From a checkpoint of a small encoder-decoder audio transcriber: 6600 steps.
Rows from block 2 of the audio encoder of a small encoder-decoder audio transcriber, named by matrix and row number. Rows with one number belong to one neuron. Each number is 200 + 40 x the weight over its row's rms, rounded and kept within 0 to 999. All counts start at 0.
Before each neuron's rows are labels from the 100 clips, of 14848, where the neuron reaches its largest size: "top examples" is what is common among them. Only what is clearly more common there than usual is listed. The data: strings of digits, spoken by a formant synthesiser in many voices. In brackets: how many of the 100.
# u: gMLP up (value half) (encoder.blocks.2.mixer.u.weight, 576x192), inputs 0-31
# v: gMLP up (gate half) (encoder.blocks.2.mixer.v.weight, 576x192), inputs 0-31
# out: gMLP down (encoder.blocks.2.mixer.out.weight, 192x576, transposed), outputs 0-31

top examples: voice: child-like voice (55); number of digits: 5 (54)
u.231,228,111,248,227,178,239,205,251,119,119,216,247,263,192,247,201,220,207,207,186,201,222,233,140,263,225,201,202,119,151,234,165
v.231,171,198,190,232,186,173,250,182,234,216,207,206,243,169,203,192,155,156,179,211,209,205,140,235,185,186,286,233,183,210,165,207
out.231,222,279,168,210,212,208,198,202,292,210,123,187,222,188,128,248,241,250,206,180,199,150,184,232,189,279,209,214,202,273,247,261

top examples: number of digits: 5 (54); last digit: four (25)
u.79,257,146,203,163,209,247,207,261,171,171,265,229,223,163,268,199,166,259,225,222,170,245,212,163,212,259,149,236,209,229,249,181
v.79,151,139,254,213,181,198,222,174,162,266,231,217,184,140,210,149,225,160,260,241,207,264,253,190,231,216,172,235,177,226,184,143
out.79,238,164,236,231,155,276,197,217,242,194,278,262,223,130,260,179,265,195,190,242,138,275,268,189,351,229,183,197,173,200,204,237

top examples: reverberation (66); "four" (62); number of digits: 5 (61); voice: child-like voice (58)
u.229,253,161,215,173,193,241,159,250,193,269,190,182,193,200,236,162,228,208,235,254,222,237,183,155,212,280,145,243,235,262,248,194
v.229,238,191,276,200,176,256,302,107,208,197,215,199,214,173,263,185,193,161,198,235,251,236,157,249,198,238,146,226,161,253,239,181
out.229,217,162,258,222,184,268,222,204,206,204,270,258,219,150,285,184,259,191,194,230,147,295,265,173,329,214,136,204,168,214,202,241

top examples: voice: child-like voice (59); quiet level (58); "seven" (54); "three" (53)
u.86,176,147,162,191,213,229,200,186,225,183,168,253,191,229,203,235,216,223,165,246,124,177,258,142,174,205,171,205,202,201,168,280
v.86,183,199,172,195,201,130,231,149,170,221,193,172,236,158,210,169,254,173,215,180,222,192,196,255,181,185,208,230,231,216,186,180
out.86,289,186,217,212,226,181,225,162,186,247,197,157,173,178,261,237,232,211,219,226,264,157,229,231,201,288,178,168,188,163,236,235

top examples: voice: child-like voice (60); number of digits: 5 (59); "four" (56)
u.54,211,149,257,204,169,274,200,227,209,170,245,243,150,225,266,144,160,236,245,221,171,284,208,144,246,206,139,193,161,151,278,178
v.54,187,241,292,207,184,197,236,220,215,163,216,279,199,196,328,193,156,155,192,169,253,279,198,212,227,239,223,210,142,160,235,233
out.54,257,141,213,182,235,250,222,182,168,190,231,241,214,137,197,205,210,185,193,196,199,257,225,135,328,206,190,198,120,191,114,254

top examples: "two" (100); reverberation (63); last digit: two (58); first digit: two (32)
u.508,167,210,158,287,197,152,256,142,206,102,134,114,193,245,156,221,226,178,234,249,191,214,184,234,210,154,245,234,235,218,149,179
v.508,218,258,198,213,143,114,226,198,266,271,205,182,213,207,198,195,198,192,197,217,301,167,132,275,211,231,248,255,215,262,240,109
out.508,255,246,205,151,158,262,136,218,188,175,212,207,202,234,178,173,150,211,204,178,184,232,268,132,179,208,189,169,221,167,212,190

top examples: reverberation (68); "four" (62); number of digits: 5 (59); voice: child-like voice (54)
u.409,221,167,273,152,142,218,160,228,188,264,207,188,176,184,238,160,196,238,229,191,192,253,175,195,191,217,132,257,207,185,241,136
v.409,193,168,223,150,194,216,219,164,200,247,259,230,277,178,261,179,191,228,185,256,199,274,232,201,255,209,152,197,213,183,205,198
out.409,215,152,233,230,199,274,222,207,222,193,265,262,231,167,275,185,271,214,189,247,131,275,260,156,315,214,154,204,165,219,225,256

top examples: reverberation (96); "seven" (70); number of digits: 1 (54); first digit: seven (53)
u.333,181,246,181,177,174,188,226,111,255,257,212,313,256,210,166,171,167,251,214,289,157,151,163,186,190,204,180,169,256,188,183,203
v.333,221,195,216,235,229,171,222,149,205,231,140,202,290,142,213,218,205,210,229,208,222,183,196,263,160,184,201,264,175,161,190,248
out.333,155,207,182,232,154,238,111,152,201,292,120,221,220,211,303,214,230,208,197,182,242,196,214,181,149,193,272,230,187,218,212,190

top examples: "six" (100); last digit: six (54)
u.405,152,199,196,160,199,184,201,174,235,273,110,224,211,163,199,187,171,250,219,256,147,190,174,154,172,199,223,208,244,185,204,274
v.405,279,229,191,163,229,228,150,206,127,228,267,287,224,230,242,167,210,201,244,127,117,187,263,185,167,202,180,167,254,138,313,175
out.405,149,214,175,101,192,264,210,189,193,176,243,232,171,162,146,180,181,254,191,169,180,236,215,215,204,174,214,205,211,244,201,195

top examples: "six" (77); first digit: six (46); last digit: six (36)
u.320,276,128,176,164,180,206,162,173,203,201,170,263,203,194,188,194,217,302,223,228,253,201,202,134,203,239,127,198,190,217,235,192
v.320,184,178,307,155,128,255,250,158,205,274,241,221,205,189,267,190,209,192,216,256,193,224,227,184,199,194,130,252,188,209,186,182
out.320,133,195,231,230,196,184,266,206,228,184,239,189,225,156,257,202,257,144,170,252,145,273,202,214,321,157,202,238,162,244,156,223

top examples: "eight" (73); reverberation (60); first digit: eight (28)
u.553,165,136,207,233,249,220,202,217,209,166,168,234,232,230,236,105,179,169,231,237,182,174,191,241,217,171,204,259,217,171,259,181
v.553,198,205,213,207,158,285,190,165,244,223,239,216,172,138,251,139,248,212,268,133,135,255,185,164,258,232,231,192,238,212,210,114
out.553,200,187,178,167,265,190,231,229,101,136,276,175,152,257,231,253,172,121,157,184,223,210,297,143,190,178,178,157,244,174,159,231

top examples: "three" (96); last digit: three (59); thin (high-pass) (39)
u.501,159,258,217,202,170,187,251,183,229,212,196,211,243,199,191,202,231,206,196,188,262,157,196,245,265,175,208,220,201,234,183,102
v.501,188,120,199,250,216,155,247,190,212,282,128,223,245,246,220,199,139,214,156,252,218,152,261,190,128,153,207,257,217,183,201,273
out.501,212,189,176,206,174,204,187,179,169,212,113,229,226,175,211,208,191,163,235,119,147,190,202,201,195,177,199,211,157,175,222,144

top examples: "eight" (62); last digit: eight (36); rumble (35)
u.510,215,244,243,196,198,170,174,153,211,221,132,253,174,189,182,156,133,236,165,249,260,194,226,141,258,192,170,272,167,217,183,207
v.510,163,197,177,169,207,205,227,211,193,242,212,277,257,159,222,183,275,196,193,229,224,220,208,215,222,234,177,168,223,181,150,211
out.510,251,153,303,193,189,272,154,239,191,201,236,257,213,121,221,192,263,148,262,183,157,261,242,190,302,196,153,144,220,267,194,211

top examples: "two" (61)
u.286,195,185,217,207,114,274,226,155,312,273,167,271,265,179,227,176,215,212,213,209,200,179,165,116,230,236,174,258,173,257,235,205
v.286,182,218,224,227,194,225,263,179,256,243,226,251,225,228,216,152,214,194,146,280,209,224,210,245,174,247,177,185,136,282,218,176
out.286,216,243,253,202,213,277,260,208,165,156,269,173,192,168,269,246,247,139,220,238,199,215,353,183,289,233,128,158,153,209,155,224

top examples: white noise (51); last digit: three (34)
u.392,128,178,182,188,158,197,190,238,164,300,186,153,252,262,210,194,217,202,183,297,234,175,187,202,202,203,165,235,271,225,194,168
v.392,277,174,261,173,222,277,235,140,181,186,249,198,193,150,189,210,143,231,174,266,224,186,236,215,186,262,169,166,157,224,249,202
out.392,269,246,198,218,231,269,170,112,231,223,250,276,225,207,286,194,262,175,293,236,181,235,307,163,236,237,158,214,167,273,217,207

top examples: white noise (46)
u.338,130,150,193,157,229,216,156,192,178,265,194,146,238,284,191,187,110,154,201,194,237,223,240,195,171,147,119,215,232,124,222,163
v.338,240,207,246,164,189,244,259,184,209,233,219,270,172,156,221,150,246,220,229,184,214,228,215,229,222,250,138,199,174,220,162,150
out.338,152,202,188,191,217,234,202,118,129,152,162,216,208,191,186,193,233,248,217,291,202,197,313,178,240,228,196,234,193,204,189,195

top examples: white noise (84); clipping (27)
u.151,152,224,163,195,242,148,185,189,202,242,165,187,252,277,188,221,171,230,173,185,184,154,227,244,256,144,236,267,245,222,130,185
v.151,279,196,235,183,227,234,277,197,165,294,239,197,169,164,256,141,214,240,247,223,257,240,224,195,249,219,106,197,205,243,177,185
out.151,219,185,184,254,230,213,218,141,169,188,198,201,180,145,192,190,257,162,259,288,208,238,224,217,229,234,194,212,211,204,196,133

top examples: white noise (35); first digit: one (29)
u.384,239,165,155,218,190,148,178,138,104,229,220,243,266,226,196,132,229,170,296,245,281,200,227,198,153,159,178,265,241,161,219,161
v.384,202,234,214,188,180,291,265,156,182,210,242,225,130,205,236,190,309,214,219,189,191,201,273,182,198,258,95,203,193,236,179,162
out.384,233,174,223,209,260,167,233,251,177,211,256,159,192,153,209,193,272,187,245,268,188,184,290,151,242,210,161,170,217,190,217,230

top examples: "six" (100); number of digits: 5 (40); last digit: six (32); first digit: six (31)
u.269,168,276,187,256,78,180,228,172,270,281,115,208,228,158,141,186,178,250,176,206,229,138,155,230,174,219,163,177,253,227,135,188
v.269,227,198,183,168,267,225,108,157,103,245,177,231,232,193,234,145,194,176,275,108,172,218,241,165,193,168,204,210,224,124,266,222
out.269,183,193,204,115,269,241,178,193,169,147,212,183,136,219,119,193,187,149,228,141,214,233,206,226,170,152,245,278,162,231,201,181

top examples: "one" (84); "zero" (61); last digit: one (50); first digit: zero (32)
u.91,179,215,166,148,210,281,185,202,240,275,248,216,172,209,242,199,244,201,164,189,185,231,186,240,213,235,205,177,191,221,272,258
v.91,212,162,298,139,216,225,233,152,167,192,268,166,197,182,203,197,148,167,226,190,238,213,248,194,197,186,133,232,126,130,235,190
out.91,203,181,196,183,206,188,262,131,166,209,255,199,183,173,241,228,181,212,170,198,202,145,245,204,247,226,204,128,181,139,166,237

top examples: voice: child-like voice (55); white noise (44); pink noise (39)
u.6,205,126,258,245,202,195,243,266,197,191,220,166,149,252,143,119,190,179,276,183,212,226,166,225,157,144,204,277,147,235,264,216
v.6,169,175,210,157,200,190,247,224,166,164,177,225,149,154,222,272,195,185,194,259,208,272,228,215,188,142,215,167,166,185,207,202
out.6,177,211,136,195,228,149,215,177,181,139,230,239,210,177,193,219,147,221,154,243,179,178,222,165,172,217,168,162,176,148,151,200

top examples: voice: child-like voice (63); "four" (55); number of digits: 5 (54); last digit: four (38)
u.388,255,202,230,191,172,277,197,251,233,198,227,222,183,188,311,139,227,166,215,233,232,215,214,171,208,209,174,199,144,231,237,165
v.388,166,204,154,186,157,209,261,153,247,240,230,288,256,130,227,175,171,197,185,221,212,207,159,204,208,250,156,169,223,196,155,213
out.388,238,165,261,249,150,243,227,207,194,166,259,242,233,167,209,194,264,184,212,238,180,244,237,203,339,192,206,234,151,201,202,262

top examples: "five" (66); mains hum (42); muffled (low-pass) (40); last digit: five (32)
u.234,168,151,201,219,268,261,230,257,160,122,277,180,151,221,257,195,230,159,210,184,156,205,241,161,204,117,164,260,173,211,178,215
v.234,194,162,254,124,158,279,244,186,157,213,321,213,139,242,239,169,176,192,191,194,239,237,253,200,170,162,215,262,217,245,187,216
out.234,142,205,202,183,134,165,269,126,184,185,95,196,212,229,132,242,196,214,219,256,214,155,165,239,172,199,253,234,225,193,124,214

top examples: "three" (83); last digit: three (62)
u.115,200,180,178,198,245,204,187,166,146,257,177,176,216,235,236,162,207,166,285,169,239,204,186,256,168,189,221,221,155,161,201,144
v.115,206,217,188,197,217,259,233,161,192,165,244,269,196,149,219,220,256,213,208,159,232,266,180,164,281,222,133,144,242,239,158,206
out.115,224,162,228,180,168,185,254,204,175,190,193,203,170,166,198,226,269,222,200,225,152,204,224,185,245,228,178,192,207,178,174,312

top examples: "eight" (91); first digit: eight (36); last digit: eight (26)
u.284,208,138,152,229,296,178,231,227,215,231,178,200,225,239,203,119,205,194,226,232,229,129,163,253,143,113,238,277,194,159,246,235
v.284,205,282,198,210,133,235,161,160,233,185,199,211,215,215,230,169,222,201,299,191,168,247,208,180,208,168,209,186,245,218,199,184
out.284,140,212,241,154,249,216,178,284,109,151,242,158,145,291,220,253,181,170,175,176,256,206,271,139,149,185,220,133,236,134,173,242

top examples: "seven" (62); "six" (54); last digit: seven (29); first digit: six (27)
u.332,199,170,204,258,240,138,149,195,224,164,177,221,204,212,179,201,158,258,208,150,65,206,190,177,169,137,182,250,225,135,263,223
v.332,267,256,184,250,196,151,84,175,212,197,227,164,175,157,173,188,203,179,257,211,173,211,119,236,168,142,189,260,198,125,239,180
out.332,197,186,218,258,155,190,256,127,214,180,231,187,193,206,275,249,232,209,186,239,251,142,177,235,196,251,150,175,150,142,253,219

top examples: "five" (70); last digit: five (37); first digit: five (32); clipping (31)
u.533,225,130,275,231,237,179,148,234,140,192,223,174,211,192,249,226,249,192,228,262,238,258,183,181,223,228,213,198,119,178,191,140
v.533,179,254,253,151,261,249,206,173,160,152,208,237,232,237,304,170,268,176,212,239,240,233,242,230,212,151,100,218,139,227,172,191
out.533,214,216,204,240,82,184,243,207,228,231,218,248,271,131,193,151,222,240,190,251,150,183,209,193,274,226,104,172,197,244,190,237

top examples: number of digits: 5 (69); "four" (55); last digit: four (34); last digit: zero (32)
u.129,266,175,242,172,188,242,170,262,155,291,225,205,221,179,266,175,213,186,198,216,266,273,227,254,171,165,207,225,149,204,209,151
v.129,179,204,280,168,152,228,255,170,217,238,237,234,182,144,250,170,232,212,194,227,293,260,207,187,211,206,111,224,187,245,217,187
out.129,218,164,218,255,125,266,215,196,247,175,272,250,209,164,238,197,261,211,184,274,126,252,290,177,302,216,178,235,190,221,198,268

top examples: number of digits: 5 (45)
u.153,202,203,224,165,250,181,217,225,226,198,249,233,250,245,264,216,218,190,156,159,252,237,195,161,167,157,174,214,107,119,222,220
v.153,129,139,200,236,200,173,251,164,223,235,194,215,253,114,273,179,214,184,138,183,234,255,148,168,203,238,211,181,158,161,145,239
out.153,161,168,177,285,273,231,204,218,211,178,194,211,170,177,275,171,297,204,213,171,204,205,180,172,224,197,271,221,154,219,232,293

top examples: "two" (64); first digit: two (51); number of digits: 2 (41); last digit: two (26)
u.226,264,132,199,329,137,212,231,213,213,136,218,164,191,220,166,158,197,192,295,195,156,227,211,201,215,108,163,300,125,152,275,203
v.226,256,188,233,134,248,187,238,255,178,191,201,217,198,254,168,180,123,230,171,204,226,232,215,143,217,237,247,163,139,172,184,271
out.226,110,231,202,278,235,132,215,136,183,168,194,236,272,174,230,207,218,236,137,249,229,148,156,159,171,206,143,165,152,178,173,176

top examples: "seven" (87); last digit: seven (51); muffled (low-pass) (41); first digit: seven (26)
u.530,184,227,158,183,139,247,139,271,246,225,212,211,140,163,242,184,281,155,193,143,161,265,202,201,202,249,170,164,243,235,261,213
v.530,209,150,278,167,208,221,225,163,145,273,240,238,148,231,238,154,240,180,192,263,222,276,221,194,239,173,171,252,196,255,203,197
out.530,186,241,126,187,261,156,262,117,180,150,272,178,228,191,150,235,169,193,150,226,156,166,257,237,209,196,254,214,158,181,144,202

top examples: "two" (85); number of digits: 5 (51); last digit: two (31); first digit: two (26)
u.236,310,122,189,293,147,214,310,204,203,152,228,179,219,152,261,219,162,171,266,275,193,228,178,192,191,153,202,333,193,191,213,191
v.236,188,149,211,170,123,233,192,194,198,183,207,234,185,157,213,220,207,207,217,189,207,301,190,147,212,201,215,185,133,173,234,185
out.236,116,232,207,244,190,202,155,177,231,198,234,266,173,178,251,186,297,207,152,221,159,189,154,170,188,181,150,72,192,158,176,225

top examples: number of digits: 5 (59); "four" (57); voice: child-like voice (54); last digit: four (33)
u.369,287,138,240,134,196,232,182,230,239,173,237,201,161,193,260,150,218,190,251,266,190,241,199,227,184,251,142,221,190,218,253,192
v.369,184,213,278,146,180,218,269,192,210,184,287,262,182,245,299,202,236,164,228,242,201,202,209,200,211,161,149,169,216,225,200,214
out.369,212,169,262,215,171,263,217,203,193,196,270,246,220,156,280,172,264,183,201,221,152,279,273,168,329,207,143,214,157,195,196,230

top examples: "three" (85); last digit: three (51); first digit: three (32); thin (high-pass) (30)
u.157,176,235,226,195,215,245,230,161,200,280,172,186,257,198,197,200,122,229,106,210,182,193,185,254,230,177,154,182,206,258,133,188
v.157,174,183,194,214,176,198,263,190,272,276,177,278,301,165,201,194,170,207,205,292,274,196,122,233,207,187,223,213,183,262,176,188
out.157,200,181,155,182,199,269,126,191,157,265,156,197,176,185,264,191,240,203,192,114,195,220,264,121,246,196,93,218,198,234,208,186

top examples: "eight" (98); last digit: eight (60); first digit: eight (45); number of digits: 5 (43)
u.347,218,219,174,231,203,187,204,204,249,195,203,153,266,280,275,272,164,185,133,232,248,168,217,214,157,194,236,191,154,159,230,217
v.347,124,174,170,152,207,242,233,175,226,242,159,274,267,152,226,125,189,237,214,204,133,235,177,223,236,117,186,197,184,186,194,232
out.347,133,172,152,125,322,219,254,231,178,203,242,196,125,210,241,165,238,197,156,177,155,225,206,205,172,203,210,208,125,270,210,212

top examples: "five" (73); "four" (70); last digit: five (34); first digit: four (31)
u.287,196,164,230,253,220,237,227,172,165,144,197,156,203,226,260,185,219,144,221,234,191,256,224,177,260,124,200,263,65,217,231,181
v.287,222,242,173,123,178,260,207,214,188,202,313,273,206,199,240,154,181,197,227,176,184,232,186,196,186,169,186,204,225,289,185,165
out.287,187,207,185,234,112,136,243,201,273,224,121,184,250,90,150,218,209,269,203,193,134,180,163,212,237,183,166,174,258,245,157,241

top examples: "zero" (97); quiet level (67); last digit: zero (47)
u.230,212,194,120,212,202,158,191,190,193,215,165,183,166,253,162,216,160,216,165,261,180,150,259,246,126,200,208,208,240,182,151,234
v.230,218,253,171,221,111,121,223,237,256,222,204,216,161,158,195,242,247,199,158,237,312,214,113,155,194,210,197,177,188,222,247,185
out.230,236,214,134,222,174,160,185,196,215,250,142,232,293,136,157,144,127,227,234,170,187,198,156,233,179,152,250,193,279,203,199,129

top examples: "two" (58); white noise (52); first digit: two (40); first digit: three (27)
u.505,289,221,186,190,227,194,228,200,227,188,257,158,95,205,188,249,176,191,127,198,238,193,187,146,204,228,278,144,146,226,157,243
v.505,202,185,180,203,227,149,246,186,172,141,205,175,220,216,162,165,172,193,192,271,249,265,289,230,236,175,202,211,215,209,133,215
out.505,211,223,174,223,259,173,282,130,240,164,243,150,178,124,158,272,167,193,166,242,235,156,135,263,155,208,194,255,227,228,162,179

top examples: "three" (67); number of digits: 5 (53); last digit: three (32)
u.476,230,263,246,133,182,214,143,224,134,202,236,162,222,223,194,190,184,159,250,136,210,201,244,258,181,207,168,176,192,210,265,215
v.476,197,195,242,151,179,226,241,193,151,260,204,282,203,183,283,172,244,242,256,229,265,229,199,209,194,227,146,207,184,220,221,195
out.476,201,98,209,300,181,203,238,196,228,178,260,238,216,169,249,191,239,225,195,262,165,207,246,190,310,212,184,222,150,129,199,239

top examples: "seven" (100); first digit: seven (48); muffled (low-pass) (43); last digit: seven (41)
u.135,178,207,205,149,216,209,146,222,144,222,212,232,224,193,143,168,196,233,276,145,177,206,198,58,197,219,201,144,241,205,199,198
v.135,250,295,237,214,147,152,94,135,225,285,159,167,167,125,167,178,200,188,290,163,217,207,198,242,199,211,137,238,221,220,264,197
out.135,244,243,200,240,177,192,161,190,229,297,120,159,229,238,250,228,246,168,182,196,215,143,196,233,151,252,214,171,195,175,252,203

top examples: "five" (70); number of digits: 5 (51); last digit: five (30); first digit: five (27)
u.373,198,202,221,204,278,207,131,178,171,236,177,205,238,240,281,159,221,119,263,150,267,207,188,235,199,103,171,272,146,160,222,149
v.373,166,263,190,162,163,194,255,201,164,194,281,253,187,228,214,214,256,167,198,183,194,233,231,207,166,181,148,206,186,268,161,194
out.373,217,163,233,228,142,170,251,183,220,212,211,186,178,157,135,215,230,211,184,276,194,174,219,201,260,205,195,182,270,227,175,286

top examples: "eight" (56); last digit: seven (25)
u.410,266,217,165,160,202,252,89,241,118,235,180,110,233,266,261,179,234,211,212,141,245,139,251,185,190,254,238,173,206,252,196,170
v.410,135,186,180,213,198,180,278,135,237,268,211,269,266,149,217,183,199,205,201,233,207,255,161,193,232,214,134,164,219,216,162,228
out.410,194,179,135,268,255,219,229,230,265,158,240,224,196,210,232,160,273,264,216,246,96,228,257,168,207,180,135,237,174,175,228,255

top examples: "two" (68); last digit: two (34); pink noise (30)
u.315,149,239,182,210,251,149,144,187,179,163,249,176,214,220,217,247,272,127,234,210,257,189,211,257,156,235,266,181,177,180,215,183
v.315,213,253,170,198,178,244,280,78,205,232,269,189,169,119,155,232,147,203,154,211,214,196,179,215,188,186,240,179,260,204,216,173
out.315,242,192,147,184,259,153,187,244,257,161,171,188,195,199,121,247,224,228,180,174,194,170,264,169,170,225,236,187,239,235,190,300

top examples: "two" (74); "four" (53); last digit: four (31)
u.155,238,179,175,212,186,242,172,164,255,156,213,167,216,180,196,165,134,288,211,220,233,199,192,197,183,161,155,282,184,212,200,195
v.155,159,210,218,156,216,200,274,189,174,242,293,256,199,199,282,171,229,152,192,209,186,220,228,205,209,125,136,185,222,244,183,177
out.155,220,166,205,262,200,191,189,165,248,211,227,228,202,152,249,153,270,189,159,292,106,179,299,162,252,192,194,234,109,201,198,274

top examples: white noise (48); number of digits: 1 (41); first digit: eight (32); last digit: eight (28)
u.393,231,313,188,166,179,158,132,185,223,264,198,191,280,229,172,216,187,244,191,124,209,197,163,192,175,208,228,212,202,163,195,157
v.393,187,260,148,168,152,225,239,172,217,237,234,234,229,206,227,180,221,215,195,220,245,219,244,197,247,263,206,129,237,168,174,110
out.393,173,213,230,128,220,243,231,281,231,166,265,224,161,123,213,183,178,229,176,154,155,247,204,180,225,182,166,160,237,241,163,224

top examples: number of digits: 5 (61); "four" (54); "six" (52); voice: child-like voice (51)
u.547,248,171,235,191,154,245,143,248,212,262,180,228,194,211,280,171,226,225,212,239,226,243,208,183,231,211,110,240,193,225,227,226
v.547,238,159,253,136,210,217,238,160,184,222,252,233,186,171,246,181,248,215,204,207,281,236,226,195,204,237,171,213,202,245,238,181
out.547,216,152,269,223,187,263,221,221,208,171,276,258,197,152,268,193,251,204,174,230,141,282,256,157,343,220,149,200,168,222,200,262

top examples: number of digits: 5 (41); last digit: four (28)
u.123,220,114,245,165,192,247,193,155,126,181,190,203,127,229,224,173,174,219,199,193,233,240,188,218,178,146,208,167,173,180,246,235
v.123,142,217,284,179,252,234,204,226,201,163,295,275,210,210,291,182,181,144,194,218,252,222,232,221,222,186,132,193,177,250,182,173
out.123,236,131,236,208,207,258,206,163,188,208,234,243,239,167,183,151,238,183,203,215,236,237,256,176,320,205,165,222,120,158,170,288

top examples: "seven" (68); last digit: seven (27)
u.415,218,192,163,236,223,203,169,181,189,169,189,168,165,264,231,207,175,141,169,235,279,150,256,216,126,208,204,230,217,196,227,190
v.415,183,211,220,145,206,181,270,207,185,209,273,303,208,84,213,214,199,227,170,134,222,216,199,191,238,244,89,156,223,179,153,232
out.415,204,217,246,136,229,136,152,230,184,197,262,227,210,235,209,163,193,219,200,179,150,214,224,152,214,197,189,161,137,170,229,210

top examples: "three" (100); number of digits: 5 (51); first digit: three (50); last digit: three (43)
u.343,195,153,183,179,234,226,250,144,191,184,216,165,155,250,234,211,192,196,176,254,239,162,295,220,194,186,199,192,198,171,201,193
v.343,172,243,160,257,181,215,250,184,263,172,216,197,205,122,216,229,203,186,156,220,199,206,209,306,223,159,221,245,205,248,134,190
out.343,178,221,169,187,261,170,194,293,255,175,222,172,211,233,150,209,135,141,172,228,186,221,222,167,164,178,235,224,248,278,174,190

top examples: reverberation (60); "one" (53); first digit: one (35)
u.271,143,184,236,258,277,168,276,99,170,267,138,209,256,179,212,210,202,189,250,239,266,174,260,193,195,180,166,218,203,186,204,144
v.271,252,150,283,129,305,191,223,151,181,198,257,205,176,193,193,234,147,184,129,180,213,221,226,178,239,224,179,203,120,181,233,235
out.271,170,223,200,174,224,279,139,187,214,232,264,135,210,223,186,190,261,194,181,232,161,187,280,152,200,232,166,186,150,218,171,171

top examples: number of digits: 5 (62); "six" (52); last digit: four (29)
u.279,206,150,291,207,216,217,184,224,156,147,234,153,142,207,215,201,237,160,237,226,234,208,170,204,232,196,219,194,102,226,161,154
v.279,252,213,258,161,199,216,260,127,220,232,234,257,145,130,262,198,266,202,231,228,232,240,201,175,221,248,102,197,181,231,206,174
out.279,220,231,218,168,168,166,259,171,234,243,209,254,237,158,198,175,207,243,192,238,151,166,195,213,190,199,179,159,257,209,219,296

top examples: "three" (70); number of digits: 5 (64); last digit: three (45)
u.455,239,228,231,207,216,250,249,236,151,147,249,150,183,212,254,148,159,119,312,200,222,223,234,147,168,150,207,246,204,193,177,139
v.455,166,184,288,214,185,223,200,194,200,235,151,227,122,180,297,168,262,241,130,173,192,232,168,220,253,223,178,220,136,301,186,217
out.455,198,164,172,238,260,241,209,214,231,146,224,214,188,202,150,159,241,161,254,287,226,236,165,204,286,215,157,243,142,210,162,219

top examples: "seven" (84); voice: deep voice (59); last digit: seven (40); first digit: seven (28)
u.428,207,231,175,183,224,262,198,237,200,220,204,230,164,295,218,181,199,225,148,162,143,202,199,164,222,193,163,225,196,212,190,232
v.428,191,220,215,189,202,308,194,163,218,197,235,246,207,168,250,137,187,201,218,226,240,264,179,178,260,235,128,204,162,174,175,228
out.428,225,230,182,172,248,261,268,153,156,128,270,205,194,193,195,213,215,170,237,212,127,214,249,209,209,186,231,234,196,218,219,193

top examples: "one" (84); first digit: one (62); last digit: one (34)
u.408,233,171,284,170,219,239,233,199,159,187,189,196,111,162,172,174,236,165,229,184,260,207,187,186,240,173,232,213,173,236,214,139
v.408,232,131,287,156,231,231,240,191,151,227,181,166,191,187,182,174,147,183,185,198,232,271,204,164,260,169,216,238,121,209,176,244
out.408,163,203,174,260,160,161,291,175,236,318,134,185,211,185,189,246,250,231,180,279,198,140,166,242,190,230,227,159,209,244,217,221

top examples: "three" (72); reverberation (70); thin (high-pass) (57); last digit: three (35)
u.67,177,217,180,235,219,182,244,199,225,129,180,184,207,215,193,221,220,192,163,213,193,212,221,196,220,155,205,253,199,254,122,151
v.67,149,167,181,212,261,203,185,179,174,227,167,205,220,210,226,239,246,117,200,236,166,193,229,210,207,225,260,221,176,180,159,206
out.67,214,221,146,221,163,201,204,158,158,229,88,195,225,195,187,196,234,180,258,171,223,139,205,242,212,180,168,216,196,161,201,139